From a checkpoint of a small masked spectrogram model: log mel input.
Rows from block 6 of the encoder of a small masked spectrogram model, named by matrix and row number. Rows with one number belong to one neuron. Each number is 128 + 24 x the weight over its row's rms, rounded and kept within 0 to 255. All counts start at 0. Numbers have three digits each.
After each neuron's rows are labels from the 100 clips, of 14976, where the neuron reaches its highest value: "strongest on" is what is common among them; "peak in band" is the frequency band that holds the peak. Only what is clearly more common there than usual is listed. The data: synthetic speech, music and everyday sounds put through simulated rooms and audio effects. In brackets: how many of the 100, against the usual share in percent.
# fc1: MLP up (encoder.blocks.6.mlp.fc1.weight, 960x160), inputs 0-79
# fc2: MLP down (encoder.blocks.6.mlp.fc2.weight, 160x960, transposed), outputs 0-79

fc1.229:114173204122148131105114190128090083143158106099107147153102166075121129170105139119137170088110086104125133145104125120141108122119155137128085133143083118131101139196148109089109101114138126129125113136146115126125158126121123204118099153
fc2.229:096121198096152131130129116134098156091089123142139180104087124110120150103134153095169158118115111088103144180159111134113123116148119144117103132141090108172162144134114141129106166112090091101142072122114136130148153118134109148134141132
strongest on: speech (96 vs 25.1); dry (59 vs 20.4)
peak in band: 1000 to 2000 Hz (51 vs 12.5); 500 to 1000 Hz (49 vs 12.5)

fc1.637:089121120187115168099127092140141159154050124127091115127103153151099115144154118125105142114116144063126155118124139163115140108154161099151127110108105137134151086131135142120096193129109125130139115137146143070140120155131085150175166152
fc2.637:130106191133152152117126098135101121116108133125132158110155160122157114119154081152067108094124114138112115133095146131120140120131094131184144161129142154129093152109125129124121106127123145128094086126103140113089111131117090124139094135
strongest on: far (72 vs 39.8); long reverberation (70 vs 40.2); drums (52 vs 24.9)
peak in band: 4000 to 8000 Hz (89 vs 25)

fc1.455:087119129079101137137088179147131097119182139121159146113145151142117104149132121117152099102120162168178096110133138094123085124127140145098116108143154153153110085099141135106117098102176136133130119104126102106128127172132121119124104127
fc2.455:123143099107150155164077122114108117148131156147105128146141106145145142140181096133145145154104144114104115121179136102098157090162113115149145141081090130124132103107147131151094135111142106121078166096096134091098181118168133112164171110
strongest on: everyday sound (73 vs 24.9); dry (71 vs 20.4)
peak in band: 250 to 500 Hz (35 vs 12.5)

fc1.164:110158128141088169117103108127124136150126131129141114140118130091128137127137072080073174139149130136138095124148136100135114112135125102142124146144146124136136109163119167108079150110127148159124109119162112130132142137134105112062146159
fc2.164:172125095106134131124103139139114090131142160123147099156128111157138097135133131139152139128144093114126124106137178142141149075131133122119083127126107109144129116169163094173140159116091130156157113139114130132172128118149137106109138120
strongest on: dry (71 vs 20.4); everyday sound (60 vs 24.9)
peak in band: 250 to 500 Hz (45 vs 12.5)

fc1.191:155128125160120084145129122138135130119114109081092106075113104119097144124120131084139132122130151133178164177170086155101084140143107147130136165108136106178131198137124152125114121135136135066093155118116111088116101112143113083113085129
fc2.191:177076108140110117134154153135139091062154151108109173126171128118089113108133136123128106125155080135140108120138067157146123106108137127120100128131149100077123106111139129095100143132147101103149176133090149115133126124136172150132111140
strongest on: telephone band (79 vs 12.9); drums (62 vs 24.9)
peak in band: 0 to 250 Hz (97 vs 12.5)

fc1.709:140144133171096113129120134169115149127120119141175137140085111161126090124073105139124137134154148107107125127141106153089124122114128146156112182144142117094115118127135101130099150176111161124144113124080137121146153125117124157164108127
fc2.709:114152132185162136141161108110109120130161082136172112155129125131146141141142112130108133119102153137101088113106140134122137093115121116123170123102111083106135086140070106136127120119156116145175128107132111128110163108143125105183131113
strongest on: everyday sound (56 vs 24.9); dry (49 vs 20.4)
peak in band: 1000 to 2000 Hz (58 vs 12.5); 500 to 1000 Hz (32 vs 12.5)

fc1.287:114131146120168152158099140146128130127095149069124109116128099132124122140134157160157117144129140076119113138157084199135145094164132120121144105140090146108151132117075056156136124132148088145126128136133143126110111135139161149140157116
fc2.287:143113104147119123133154118117122147110117130099131151183131129103147094132094104129060151145102162145125111143120157166180073142097108135119113128120145152133121130142130129133124162096134177130135122118141137102175146141150180101118117136
strongest on: reversed (34 vs 13.2)
peak in band: 250 to 500 Hz (35 vs 12.5)

fc1.242:083110157096127155142130127191080092156133144128131118163126153088090132149132153121123107121120127109094151112115125106130126152172180107110117134141138139123100141155137134100131114164116115152163114110131125080139140097106109111144118181
fc2.242:150114139107138131107137149157137112124183152134113121050129095130149104139115121080134108143111113109111129156145148149139113116116116166091142119101129128126145136110077144137126108109094156100139147123147130133108056148146123130133112077
strongest on: speech (80 vs 25.1); dry (67 vs 20.4)
peak in band: 250 to 500 Hz (42 vs 12.5)

fc1.418:173121134158101115129136125122091168125108131104144124171110131122098150175147102129117104151086139158120154159121138169154142117123188146130111114148077113127140163161139146119138139119112105135119073135098200114159124115135146155086137124
fc2.418:138145125096108126124161119147149154114094129127107137118101140133157126146154134152118138100152145094101168094094111161092110177152122135165152150104117125167164092102121154148110108156134134122139183132095100089130085126138161127157132118
strongest on: long reverberation (65 vs 40.2); everyday sound (58 vs 24.9)
peak in band: 0 to 250 Hz (90 vs 12.5)

fc1.729:168101102194163122148121164120132106101120141128115146117141151115090101125110165143158107110122157101149169124152143153138116162111135136129105116138107080123159122163135121118128084145133121148132118105129157106111092103125132107167101103
fc2.729:108114095128125146113111162157114129106124153124119156173128114100148145136104115161163096104111148145119073104153169133189146134160116158136133192094187113099124129137103106116128099118145115123142129098145105126157126192132145163110141167
strongest on: telephone band (74 vs 12.9)
peak in band: 0 to 250 Hz (97 vs 12.5)

fc1.14:099098098115140131123118133156126117128152152143143119098129112159117157144113142078131146140111090120134132145159096132124099112175137145119103115133159077133142117176150191134165151116112146080138148109143119144120102158125118112088095134
fc2.14:132164142126069105158105112143128120107111121107109118139154150182108124121118124112104118172118165090111119147137092112122106136107156133140148152148109111122136125136133122138115128123166122153167160119071161098110121136142127152117154144
strongest on: telephone band (57 vs 12.9)
peak in band: 0 to 250 Hz (96 vs 12.5)

fc1.679:118133080119146109135098127155184133148145142101108097143097179116128107117118156095105148162089137109116150118103107139155144144139166129106090159118109141137102151102099139110170129092131094131111127147104156105136106120157149153152125117
fc2.679:137117130127129110093099122108078155174137101104122123088165115123162122121127071132140157183136129129148142129132122136136088131140111160179132148176144127087161142126145127128111105179125141117128110116112163081123111133106097166118135156
strongest on: distortion (43 vs 12.9)
peak in band: 2000 to 4000 Hz (55 vs 25); 1000 to 2000 Hz (43 vs 12.5)

fc1.544:124136124180129142152130114133118124119126111136063126132182128091111121105102128149137151142148142113111120124121124120107117133099132138143115141175077124129112115099141134101144144109121114144120147134101084162091110100102117113087120138
fc2.544:095107114132136133175126131071109147140135133097148077126154124168160171142144129138119114130135106105128103140131153101145135095142145055119162150085148120132135147151154114150137120109126126124139108153158131096117125164156119110139123105
strongest on: drums (66 vs 24.9); dry (52 vs 20.4)
peak in band: 500 to 1000 Hz (35 vs 12.5)

fc1.497:131134162086092119135142086186149125123121120148145121125162160137146100161119169168145134074153125125092080125132087134107121144118137127104121120128131150178092077138178123130116096124118165115089105117160112122145168148129132143121101110
fc2.497:115141116116142170145137142155127150153149128141135157187108135119108127123103076139136111132128099132106093154054120135153179069083136139132176126132108105135098152103094109114098132110142157135154118140134151100130121160120137164164160129
strongest on: speech (56 vs 25.1); dry (41 vs 20.4)
peak in band: 500 to 1000 Hz (68 vs 12.5)

fc1.701:088132119136145115155139116146139129101104075151129141153079036150129162153126126130144177112134128124153110166146173129146100153138081132122110147105117122134130099161099120086122152152140135112159117115133152148123142145104097111148112103
fc2.701:167115125115112098158095169084114091137142183154118102106114097120141124104109131127126108136147084170095128125143122182130172145128118150114165139132128148127119123099130084153160133136092115116093144120127132151128146086128154126091138164
strongest on: everyday sound (74 vs 24.9); dry (66 vs 20.4)
peak in band: 2000 to 4000 Hz (62 vs 25)

fc1.639:121179090118128105087148166078104143142070110128130117105140106095113140143110104117146132137126158175135141113160105111113161093150106098151136135064134137110086151136121188107155108139129102184126130128070119106157142114094129155142127165
fc2.639:166125125126133109167082164138119134153163119137155094151174083170112117152132122117130144097144141131129106106123096148097102131146115144148129111149134116120118159085101135118145124155161166080133127061153106111097126129108166114106115078
strongest on: band (84 vs 25.1)
peak in band: 2000 to 4000 Hz (70 vs 25)

fc1.148:083119109136141134108135127131093099160114167152119127116143140104102134084088140133135143128105124065156139150154163099154160110149146142147114104183130156151114151094122076139160129143098138077126163137130156119116130102126134096139169139
fc2.148:111103150110137109178105117134121106089173109093143112116140087079124115170134103126138146140155109121141081125138150103146111139126122089118093136141132099162107078110146129120140151153089117127160139123122073118120146172109112146146137110
strongest on: drums (91 vs 24.9); number of effects: 0 (62 vs 24.8); dry (42 vs 20.4)
peak in band: 250 to 500 Hz (45 vs 12.5); 0 to 250 Hz (45 vs 12.5)

fc1.109:170115129130124115103124111108142173104163126133118151088136151095136129137096149114100123129110136119131097040150136142126137122183152146137071128136172129113156107100153130076114139143107138100118129171115137146139173122147091138178116137
fc2.109:087117159124109144157088126073138076096123095119128154174133114131120129148150162140151140140127107094120091167140121122112100139113097123154105120119090149118108158128156124156118115142141128154135167110097113111099155150146106093122131087
strongest on: drums (93 vs 24.9)
peak in band: 0 to 250 Hz (82 vs 12.5)

fc1.478:136118142167131140118157127136113136139131114148148100169140124127126136148144139142137096122090114152099151168099115169183140129162118083109113134136109117152066147114117138097094106128128143118142096172076136134126153122097183106132095104
fc2.478:111169122109115097095110075172166118131139159126113129131160147139133096186116127072110152119139149123147134075125150152125137095189089132136119110075141126145156096127130179113133112126159134128098162131145098129155107121155133126125154102
strongest on: distortion (38 vs 12.9); number of effects: 3 or more (32 vs 13.2)
peak in band: 250 to 500 Hz (98 vs 12.5)

fc1.634:163147134197096120131166184142146128141142137143107126159104108099120119097151144138110140121101139096143157136147129122114118132139121135135148121117160099108114146120151159106139150157119151146082167117095095100180129146111160071121119136
fc2.634:105105143114101119077165104133118137161161097117126140137146128113131126144133129158104147103115121104161109124104142146121192110135118167102110130132162132093164077131140175092166124100168148115130109121076144185152154152119155112111126140
strongest on: dropouts (78 vs 12.9); number of effects: 3 or more (34 vs 13.2)
peak in band: 250 to 500 Hz (90 vs 12.5)

fc1.581:101134120115130116133142116098118142133118179108132129145106182152125173126164121146090115115145127107160077102101140163123175116167139132134111167129082154156159104101106116136130106101138145132132119136123142092127131134159147147100071154
fc2.581:103171135091167146146124092102145108093108103147134142082135132155132106146114103135125136106164136124026154145144115113155121159109164165135158122120126140127097144139140141144131140146131121091097110123131120127147117127129123111160160142
strongest on: long reverberation (68 vs 40.2); drums (53 vs 24.9)
peak in band: 0 to 250 Hz (91 vs 12.5)

fc1.370:083165155105157052133148128102136154131120125111070150111163115116145159127096132155151160158158134120128118153168129133155117093124127106133115103131129137134100126145162099133111099123127132109125152118141163150131170105101128131147115115
fc2.370:141159110143161099142065079172128137092091146137127105130141109123121120152104115138136161074134127156098153133100138165139140096107141094112117146115103099134176152123136113165101095174137121176172163157144137094116119150115130131131099119
strongest on: drums (86 vs 24.9); dry (43 vs 20.4)
peak in band: 250 to 500 Hz (100 vs 12.5)

fc1.6:144128127102128109118150118161113167122104123131110122123116140134149086159113143132112145112139134112105116149165147155109111177130175105168137170120092125120142138078134093086128173146136117118137125117127106096124134143159093114125147090
fc2.6:137141072130111152112128105128125134122102133128160118095133151132168138086148097101114097135092148103122103143161143147175130119111085130129115159135162120113133109112088174098130123099097094087092159131156152134095120157154147089112158113
strongest on: dry (65 vs 20.4); everyday sound (60 vs 24.9)
peak in band: 500 to 1000 Hz (86 vs 12.5)

fc1.48:123088128126148084122151142159107157147090121137090130114122119114145144093124145138170115160118089108170113168169107134127104148137118092067085131125114124089154102145120144153145124145098117130113099146156150131134175123136130147146084181
fc2.48:119156152108131145126113111133100114121126114120094142115177173106104137158094153109135126069137140149151109127183111135126116140149137103124126142145156121147123120114118136142106166138143105112136140119140141157131062129125136134146121082
strongest on: band (53 vs 25.1); dry (52 vs 20.4)
peak in band: 2000 to 4000 Hz (85 vs 25)

fc1.101:134091155144117073128174120144167149118107147147091107107096135154127169134094134107105137133103116114132133160232107137113135158124109172115136074165125080127111125129115172119107129135123130148116126086132119103147137138098119118148108125
fc2.101:119152125111107135145125131119118087114143171111122157106142177152124158104158119128120114172125136076119152162151123121153112110136115114113153132179146109105117100145143144096116124163145155146149207106114146089138097088126128125088134160
strongest on: telephone band (93 vs 12.9)
peak in band: 0 to 250 Hz (100 vs 12.5)

fc1.297:131129106082072162131118122175107120134119118138094118167131100090159130128165121088153132143124158109159146119131113174098120133104189159143125080117120158142144144099118131117126103153157149153131109159114150143110096120086134160101151132
fc2.297:147123097138094140116158144111097172165183129090140148152114130142155139133136145124128184123125139070140110096102122130107091074176160134131129133145169118110145147117127114152190106130128153115143147113125140120146115164152143130118056143
strongest on: reversed (32 vs 13.2)
peak in band: 0 to 250 Hz (81 vs 12.5)

fc1.217:139135156142122150123179090142117137140160086142129104106096136106125162155099164153138147167133119114129133121161090168130159115104127089165090176139091100114164122157155123142148124128101094111077116122127156102160170127109129137140155164
fc2.217:170108121165119111171122091190150144129136147134077130102109134149098087119121138096124147176152117162139157114155128143117163112103077092127189102114137117143134116140091149166104119117127129111120114132094175121134159147149120082101116114
strongest on: telephone band (80 vs 12.9); drums (70 vs 24.9); distance: near (66 vs 39.8)
peak in band: 4000 to 8000 Hz (100 vs 25)

fc1.249:133156106162090146160110146124118141159133137121131159134137123133152157137138131128087153161098149161119178169133115134110114145153136130117074160077140154131131126109142151126121130104119151124129108146136099126093124118168126147142094095
fc2.249:108128159111146134155169129101107149152154103090125146142142086144137136083147136138097130088141149119117147157161150143139112142142167116120088105141123124134067154109127133107130180159112148168146107156108127127109159105156119136116054142
strongest on: everyday sound (67 vs 24.9); dry (43 vs 20.4)
peak in band: 1000 to 2000 Hz (37 vs 12.5)

fc1.510:109124165164118163117129109159070143116153121122111099116106109106115140137142148149107123137126120112117129165138081152165131138087164146124148158163071127141127137118120083096128104123131154119104174086156177139127100188129137125161088128
fc2.510:098125109156148138115153089138107069163118168117159121131162142078121149119130135113152135076114124141130187107110140090173116106109133115183113146104136141144122117183102131185167139133139102127121159126102115107144140127118153125101141157
strongest on: speech (77 vs 25.1); dry (56 vs 20.4)
peak in band: 250 to 500 Hz (88 vs 12.5)

fc1.15:104112126120120168074137180147097155112134145190132129115152135140108135135110133093100093117150155108155143125109115144127122128115144107112107154147127103102170168161128130113148114099091127131139077139128149091151062127139146138108112123
fc2.15:127097140113163100142146146123163154143171129152107132092163114151150141125090112148137152082104141093184126143092096121122120093103131155136164118152154133106146188082158134154129139120142131150143119093115108126127136125121096112147132127
strongest on: distortion (36 vs 12.9)
peak in band: 4000 to 8000 Hz (98 vs 25)

fc1.583:100140133103113199164115126159146159146118116171154141114122136122109133132130140091120112135118135114108184164154117101079105151093140168132150088069179120134153128135151126097087116123080102126113113093118093122112085136133098113150121090
fc2.583:091166104098170165105099153116121120147147109150147149132134125136103144153130091099113075134097112132132112117148116134081134152117130119165090165144081157158155140105119076141104151152140131123127131126117146163138137112101134094160068110
strongest on: dry (56 vs 20.4); speech (56 vs 25.1)
peak in band: 4000 to 8000 Hz (58 vs 25)

fc1.219:125142089135130124091107157117141113140126128173126136158086094075123155102127142139122151161117119174128160144108126129144145160161113147124126167144126109140147099101116112149137093120133130140176130102106153122102154109169104117137087150
fc2.219:134100147108093157156138121154162086171087156092141109133104100100140083138125131096109124141138099093138131114112167139118089124101095124121142136145129144158105183143136143109110146167134105100101183164158162160084100157129064111082164160
strongest on: dropouts (93 vs 12.9); number of effects: 3 or more (39 vs 13.2)
peak in band: 0 to 250 Hz (43 vs 12.5)

fc1.432:148122157133124117143149133139096157138145153140143125143124120108122110078126149156110143112139170139125134175140129133126082120172167138155116101109175123130130111158121129137107148148129148096150100106127100150160124127102133102125156102
fc2.432:119111118139099082079175115130127142140099106116120141115156155151134088105136134140132168131093097085148181147085131143129165112127086102089125172117133144169122099140138119119143124091101127156130129107122123139148101121102171131106139165
strongest on: drums (93 vs 24.9)
peak in band: 250 to 500 Hz (83 vs 12.5)

fc1.677:127130115114141164122145153164104134154146122158137086104117106113136084134108147151090131097137118151135173125133135120127141105112140100132124139155117121156179143138114112115104168155077147093154119115127127152124113148144136148182160131
fc2.677:096117122107127122139091151134102145129117105113125137086143156109117129148148100111135125188103171123110114104122112177150152137127179124112133103159163114160145153119120145122122174165149139116134150092111137179129152143179135137100094114
strongest on: dry (46 vs 20.4)
peak in band: 500 to 1000 Hz (54 vs 12.5); 1000 to 2000 Hz (40 vs 12.5)

fc1.55:158120130158098171159132148115119148104113150140131148134162158134127138099101165137136123072162125163179136125127089142145152134143132130102127087108152097130172119132134173136096139155130138109092090119146126115119141130136142095134135089
fc2.55:131159161132143107130089082121117109115124164120145113108145081142119154130138177165147096107114135159130133108125134122148114093139110150100122090145172131191164119145135095109145104149150097129137079113096154172143148087123093095151099129
strongest on: far (66 vs 39.8)
peak in band: 250 to 500 Hz (56 vs 12.5)

fc1.540:138097137163143111086159145095147148121108142127100162087084154122138133100128153129143174087143158131129079123167092151148115151131125120098116164114160131124168165122098110114123139128108150100154138118133095132089152108140133130136123155
fc2.540:111142100122151139095062135138157120138106099102139161151177127177103128120110136107112111138140134123108148126086122132142108178132131123125150117143085129156080086123084125099148125129112115120130134130128105099141150115148136168148102114
strongest on: drums (84 vs 24.9); dry (69 vs 20.4)
peak in band: 4000 to 8000 Hz (76 vs 25)

fc1.345:069139159101091138136128156114124108166132090163149128170152133097151124130161116128114150156117135106110109075133105103151124118130090150124149146122131102131089105093112134125103136106074157152117102141142138118126103099131105099128124129
fc2.345:135118128130097131125103205121169095112110126108126122149153103089148106069137157138121110152111117149160156055156144129136140136129098123144120145133148133158150144124114133099104119124151155106127128108135140137070135126113124106101153167
strongest on: dropouts (93 vs 12.9); number of effects: 3 or more (31 vs 13.2)
peak in band: 0 to 250 Hz (85 vs 12.5)

fc1.732:094110134100115097085148113187130130164112099137134144105116119116099132168114126069123155115134133117173145102121151118090125113149130160131121118155102151123129092153136165082123124117138150132105136162123136115120148094145150152158123073
fc2.732:131086132090156090099159121100107146108116088108156102096099132117120151114080140095106120117137132122111142131155123111115138163118147168144139134114068133141150120135181121119122143119144082160111104140169073114117137125142151204128122088
strongest on: speech (55 vs 25.1); dry (52 vs 20.4)
peak in band: 500 to 1000 Hz (39 vs 12.5)

fc1.259:137100127162132103143095122097132104153090096153115130182193119116097115172092153118149170170130157116141101151118156116117132127091126143140159140117112125136125131096082094121112111180093117166181131131115152091128100125098125120112056133
fc2.259:110103143149128115087121165160183130138143163161145128165156150127116092115125108144123148136157112152114108130127107116145122126088099134152096160106113092110114141110139090134116101141122086123127133140102125112111125128142060135187107151
strongest on: distortion (51 vs 12.9); dry (50 vs 20.4)
peak in band: 0 to 250 Hz (61 vs 12.5)

fc1.703:115150127151119171136096186173121112129090147119118131131139102118110121063122110102126089163125121113108099141133121151126105148162118146105092111125090111104099166156115148116132098117124128131096135103120106153129124122105083150073118116
fc2.703:124151146121119120139119100110153135126110116117145139122116136148163117156130151159104130127113159150135149113128103099152165204102131103140122109107195141131145056120103144101124122103113102141131086172132128068142139075138141151161145094
strongest on: dry (85 vs 20.4); speech (64 vs 25.1); dropouts (30 vs 12.9)
peak in band: 4000 to 8000 Hz (84 vs 25)

fc1.612:121133115137101127107119119139133132127150088130103158138103093114110122102132110153126090130113207126127121112149109118118110144121149162163112136121103150151154086131123146138149154132090137123126136116102078124158170155145104089161105129
fc2.612:102110092135125143144112129133136148178134128138141135144157080138131083157113131094135123150114084138139097066106097117111112089168156133099148162128095113152109136128097096125126131131131107106148108136172147181148124111081157194129121088
strongest on: bit reduction (44 vs 13.4)
peak in band: 2000 to 4000 Hz (59 vs 25)

fc1.601:154134102113122133133146094140117144126084142116093093169137194151105136118126162118147163099085159092136111111057139128140133135141170114074125150138105116095156112134102139122126098127127139127146123152077161111169139116105148114148088134
fc2.601:146134119100138113132155125142105137120166108150142123097126110124116118152123122160068149147132110150091138088203108157141109116114103130183155124131143126155071164139139100155125179153085142123122129127123108136166149095150154069105151143
strongest on: long reverberation (80 vs 40.2); everyday sound (54 vs 24.9); reverberation time: 1.2 to 2.4 s (47 vs 19.6)
peak in band: 250 to 500 Hz (71 vs 12.5)

fc1.592:109121141130143134144134132120107139172158120174112119107071093137095128148145129122136132122114137102191104138143121135173115122138129176107164128127142108146130146151094143124091130100111127082154097144106124115180127115137143111115125114
fc2.592:065127149107114143135146091144189106130098132119157115142178142119170185120106111196121152124153093117133150121065159088110113118142122127143145106174140125110081127114132140163114165144171136111110162157094116131112117118110092109086155153
strongest on: ring modulation (42 vs 12.9)
peak in band: 0 to 250 Hz (53 vs 12.5)

fc1.604:083144137107141125168146150138092110112152107115114107124118096092129103162082135101114110125150093150105151176157151094157133090147127118169075117101083121147154179112126111157139128138117096134163114129154120155140133135114156122128115124
fc2.604:124142090158148155115133119145116127152173124088143113111120138146122123131110133104183095125147120101097165131136101160124140140133147122160097136128137160092101142096088163125173074085137149151173095149139147114125138160114144083141137138
strongest on: distortion (85 vs 12.9); dry (74 vs 20.4); speech (66 vs 25.1)
peak in band: 4000 to 8000 Hz (68 vs 25)

fc1.22:111134081125121107133135138122103125122115146130118110115155125136126139131103175144111069108141131146137140159126139158137142100132116174118109114152143090122146126080119156167130127086109064129109128118143138152097132110104158125141095105
fc2.22:136108166098198143127104182120137137102155126133159107073140101118128141104142112123118136139155081101111135115120121136147136148109151133108143165116088154115114136148161131148128112116109093115153144130158101173111131154117112111160110133
strongest on: bit reduction (53 vs 13.4); everyday sound (51 vs 24.9)
peak in band: 0 to 250 Hz (95 vs 12.5)

fc1.369:078070139103119145160131154123123138102167110140087108113151110117187133171101158143131126150109130163148111106141160124148134149111162128147084129147143102110154148120141094113156144120160093156113063118137149144130133187113152125166137159
fc2.369:142129132089101108146122161153198118133138110120142146088147146121147129127113119148151131114101096126126074127134129117135138091162114129096081104089126095101153096152146131121167110142179170121109143176121125120108172108134070102140124132
strongest on: everyday sound (84 vs 24.9); dry (63 vs 20.4)
peak in band: 2000 to 4000 Hz (53 vs 25)

fc1.526:145144137103126148135096149144152157170086101132109109132144143121118140139150156096119115147151139102132134140148125136115099148115169148112131113108105145108137169106111105113118144099194139142167083110142100120079135087124139122132119043
fc2.526:171137128132151107165128121118134137132111127147193140122098168095126114097130137130137162135104110116107146121123124134117158104143130163131083135106119085116147127127113142140121112164117141156140136172112145136129089101185129132124105120
strongest on: dry (45 vs 20.4)
peak in band: 1000 to 2000 Hz (44 vs 12.5); 500 to 1000 Hz (43 vs 12.5)

fc1.651:154144130181123165109163154098118113105087105143140114149156082124152110127134164110129134134096125137134105125157099153104102122137145142089172140142154116146143144147145095129097141121128117093163143149133107102141114134117121138072103171
fc2.651:124124147121134097129174067138141133114164137096146131136138134088149103131150102159135121126101124134177121111094110110131089095101099093135106178176152085122113129160098140097123120111101138155100150112121090134078114112119126120125105146
strongest on: band (87 vs 25.1)
peak in band: 500 to 1000 Hz (56 vs 12.5); 1000 to 2000 Hz (34 vs 12.5)

fc1.395:172144097107113108129144136121060165128087128080122152155088153083122116129124149159111143110125156152141126127121107156156131121128154101097137131145125146137123093210157121103121141101093148135101185155134143114117181152115135073095125089
fc2.395:154122087145177133110108093174090140104110160158129122143140134141156151107122131088116105096112073116113174092155155131130104102122122170117102146141150084170128130119127157107135124102150137116121088135147165097121111137085131123095128165
strongest on: speech (74 vs 25.1); long reverberation (72 vs 40.2)
peak in band: 1000 to 2000 Hz (37 vs 12.5)

fc1.603:101151159137178061133150158125110198130117124137099135140149110095132140140112145112109164126133113081152142096151143176130161100154102115137119112137116125148118122141130128167097110137114143123118114070125117123157174099100135128130139115
fc2.603:124184108171124134198105125149140082125097111124117128134125132141104145145098105138125128136127166168127128144158188126113130101113178135126114144144109127101149121108125075139085120180146106133127185107108128145131067124100107146125101112
strongest on: drums (92 vs 24.9); dry (60 vs 20.4)
peak in band: 250 to 500 Hz (99 vs 12.5)

fc1.113:088103149147107177169120113109093140139140110118105150106119096156130132149112096158134152179137117125119156114134115198102103119168118153124103084125130130142127130116112111142120120095132099121106101184138119128114157124141133105111115157
fc2.113:135133115128105121140143117114139124180099121120114108135119110152123096137133145111152128115123131139130122126142100128127206090135102099166135152112077157112118156101154131112154160133142117133166161133102139125128120107139096146136090120
strongest on: everyday sound (80 vs 24.9); dry (47 vs 20.4)
peak in band: 2000 to 4000 Hz (73 vs 25)

fc1.311:080132148127091114156137075169141139132082121138113164156127151156159132120141133144116136141132139112189136140065088118148094141118131101102090138096114158125100112140127128117098137131134131104138112152136139108150119092150132148139148105
fc2.311:143118160195124128121136155108131128135146106078121134121141095122086135129109116110060116158128145153135086152160120120122119098142118122148142116107132169116193122124171138139096131113135139131134107104124111139141118106178096137144117112
strongest on: long reverberation (72 vs 40.2); far (71 vs 39.8); speech (52 vs 25.1); reverberation time: 1.2 to 2.4 s (41 vs 19.6)
peak in band: 1000 to 2000 Hz (40 vs 12.5)

fc1.752:123162162090112169157113085165095123085111109097078124130125106101111136107103156126104124169136144098117103114125143190122110116126172125110131108124131119124099122095137128141099097150156144120122113086118143122127140120119172132149155133
fc2.752:157090111130137132136126133085154144159127154090146100111096112156127122130136128149118187114106126094124125128106123132138066101097147154116105129106143162136122176161138154144148146119091130133134130140154141136148158137109143139125115132
strongest on: reversed (52 vs 13.2); number of effects: 3 or more (31 vs 13.2)
peak in band: 0 to 250 Hz (35 vs 12.5)

fc1.565:104130140152177141113139137143147130131138096125141128136148096087115136136106156072102109128123124137128145112146127126134059162137093111133114145125103095153131176136139099119155061099137145099134134161120101116096155127105162127106145102
fc2.565:122134089139114124121134105150118111093165173067123147107119134104141109118117118159121108172117151123093186105109125125137106112147126149126115112141141121143125134106145136125196116157122138144128130098174135093126116163200136125135076134
strongest on: speech (90 vs 25.1); dry (76 vs 20.4)
peak in band: 2000 to 4000 Hz (77 vs 25)

fc1.598:136089071150131114115144132114107142123099115094101137107119178119120140100094137109169168138148140100173130119103096171113057141122113121140101115159143091148105138139155171094127104118147188117154137157133115136103126159129099114116100130
fc2.598:115106100081132152069150135110132099124137143080130169122149133114123091136125111108126131130152116121123060151137153139138152106122122113087170115108117128119146123128113097128079169119156114126151160134147176147112150120137138148120133158
strongest on: telephone band (62 vs 12.9)
peak in band: 0 to 250 Hz (98 vs 12.5)

fc1.567:145153163124145143105145150168156123120136142146149162135108134188073122071078140136125102139118147121184116130167141115107160143111125157133124119141117120108123121158136101106109135133122127143116151120091124144156111158142151189128107126
fc2.567:132105132150145139108105142156115108144132109094115104153107137147102187127130128120158132143165097104112123121073146185103126137126144149126146098129120118111133114161124143084099112107171178086113112135101144107158143095162124135143071107
strongest on: ring modulation (31 vs 12.9)
peak in band: 500 to 1000 Hz (50 vs 12.5)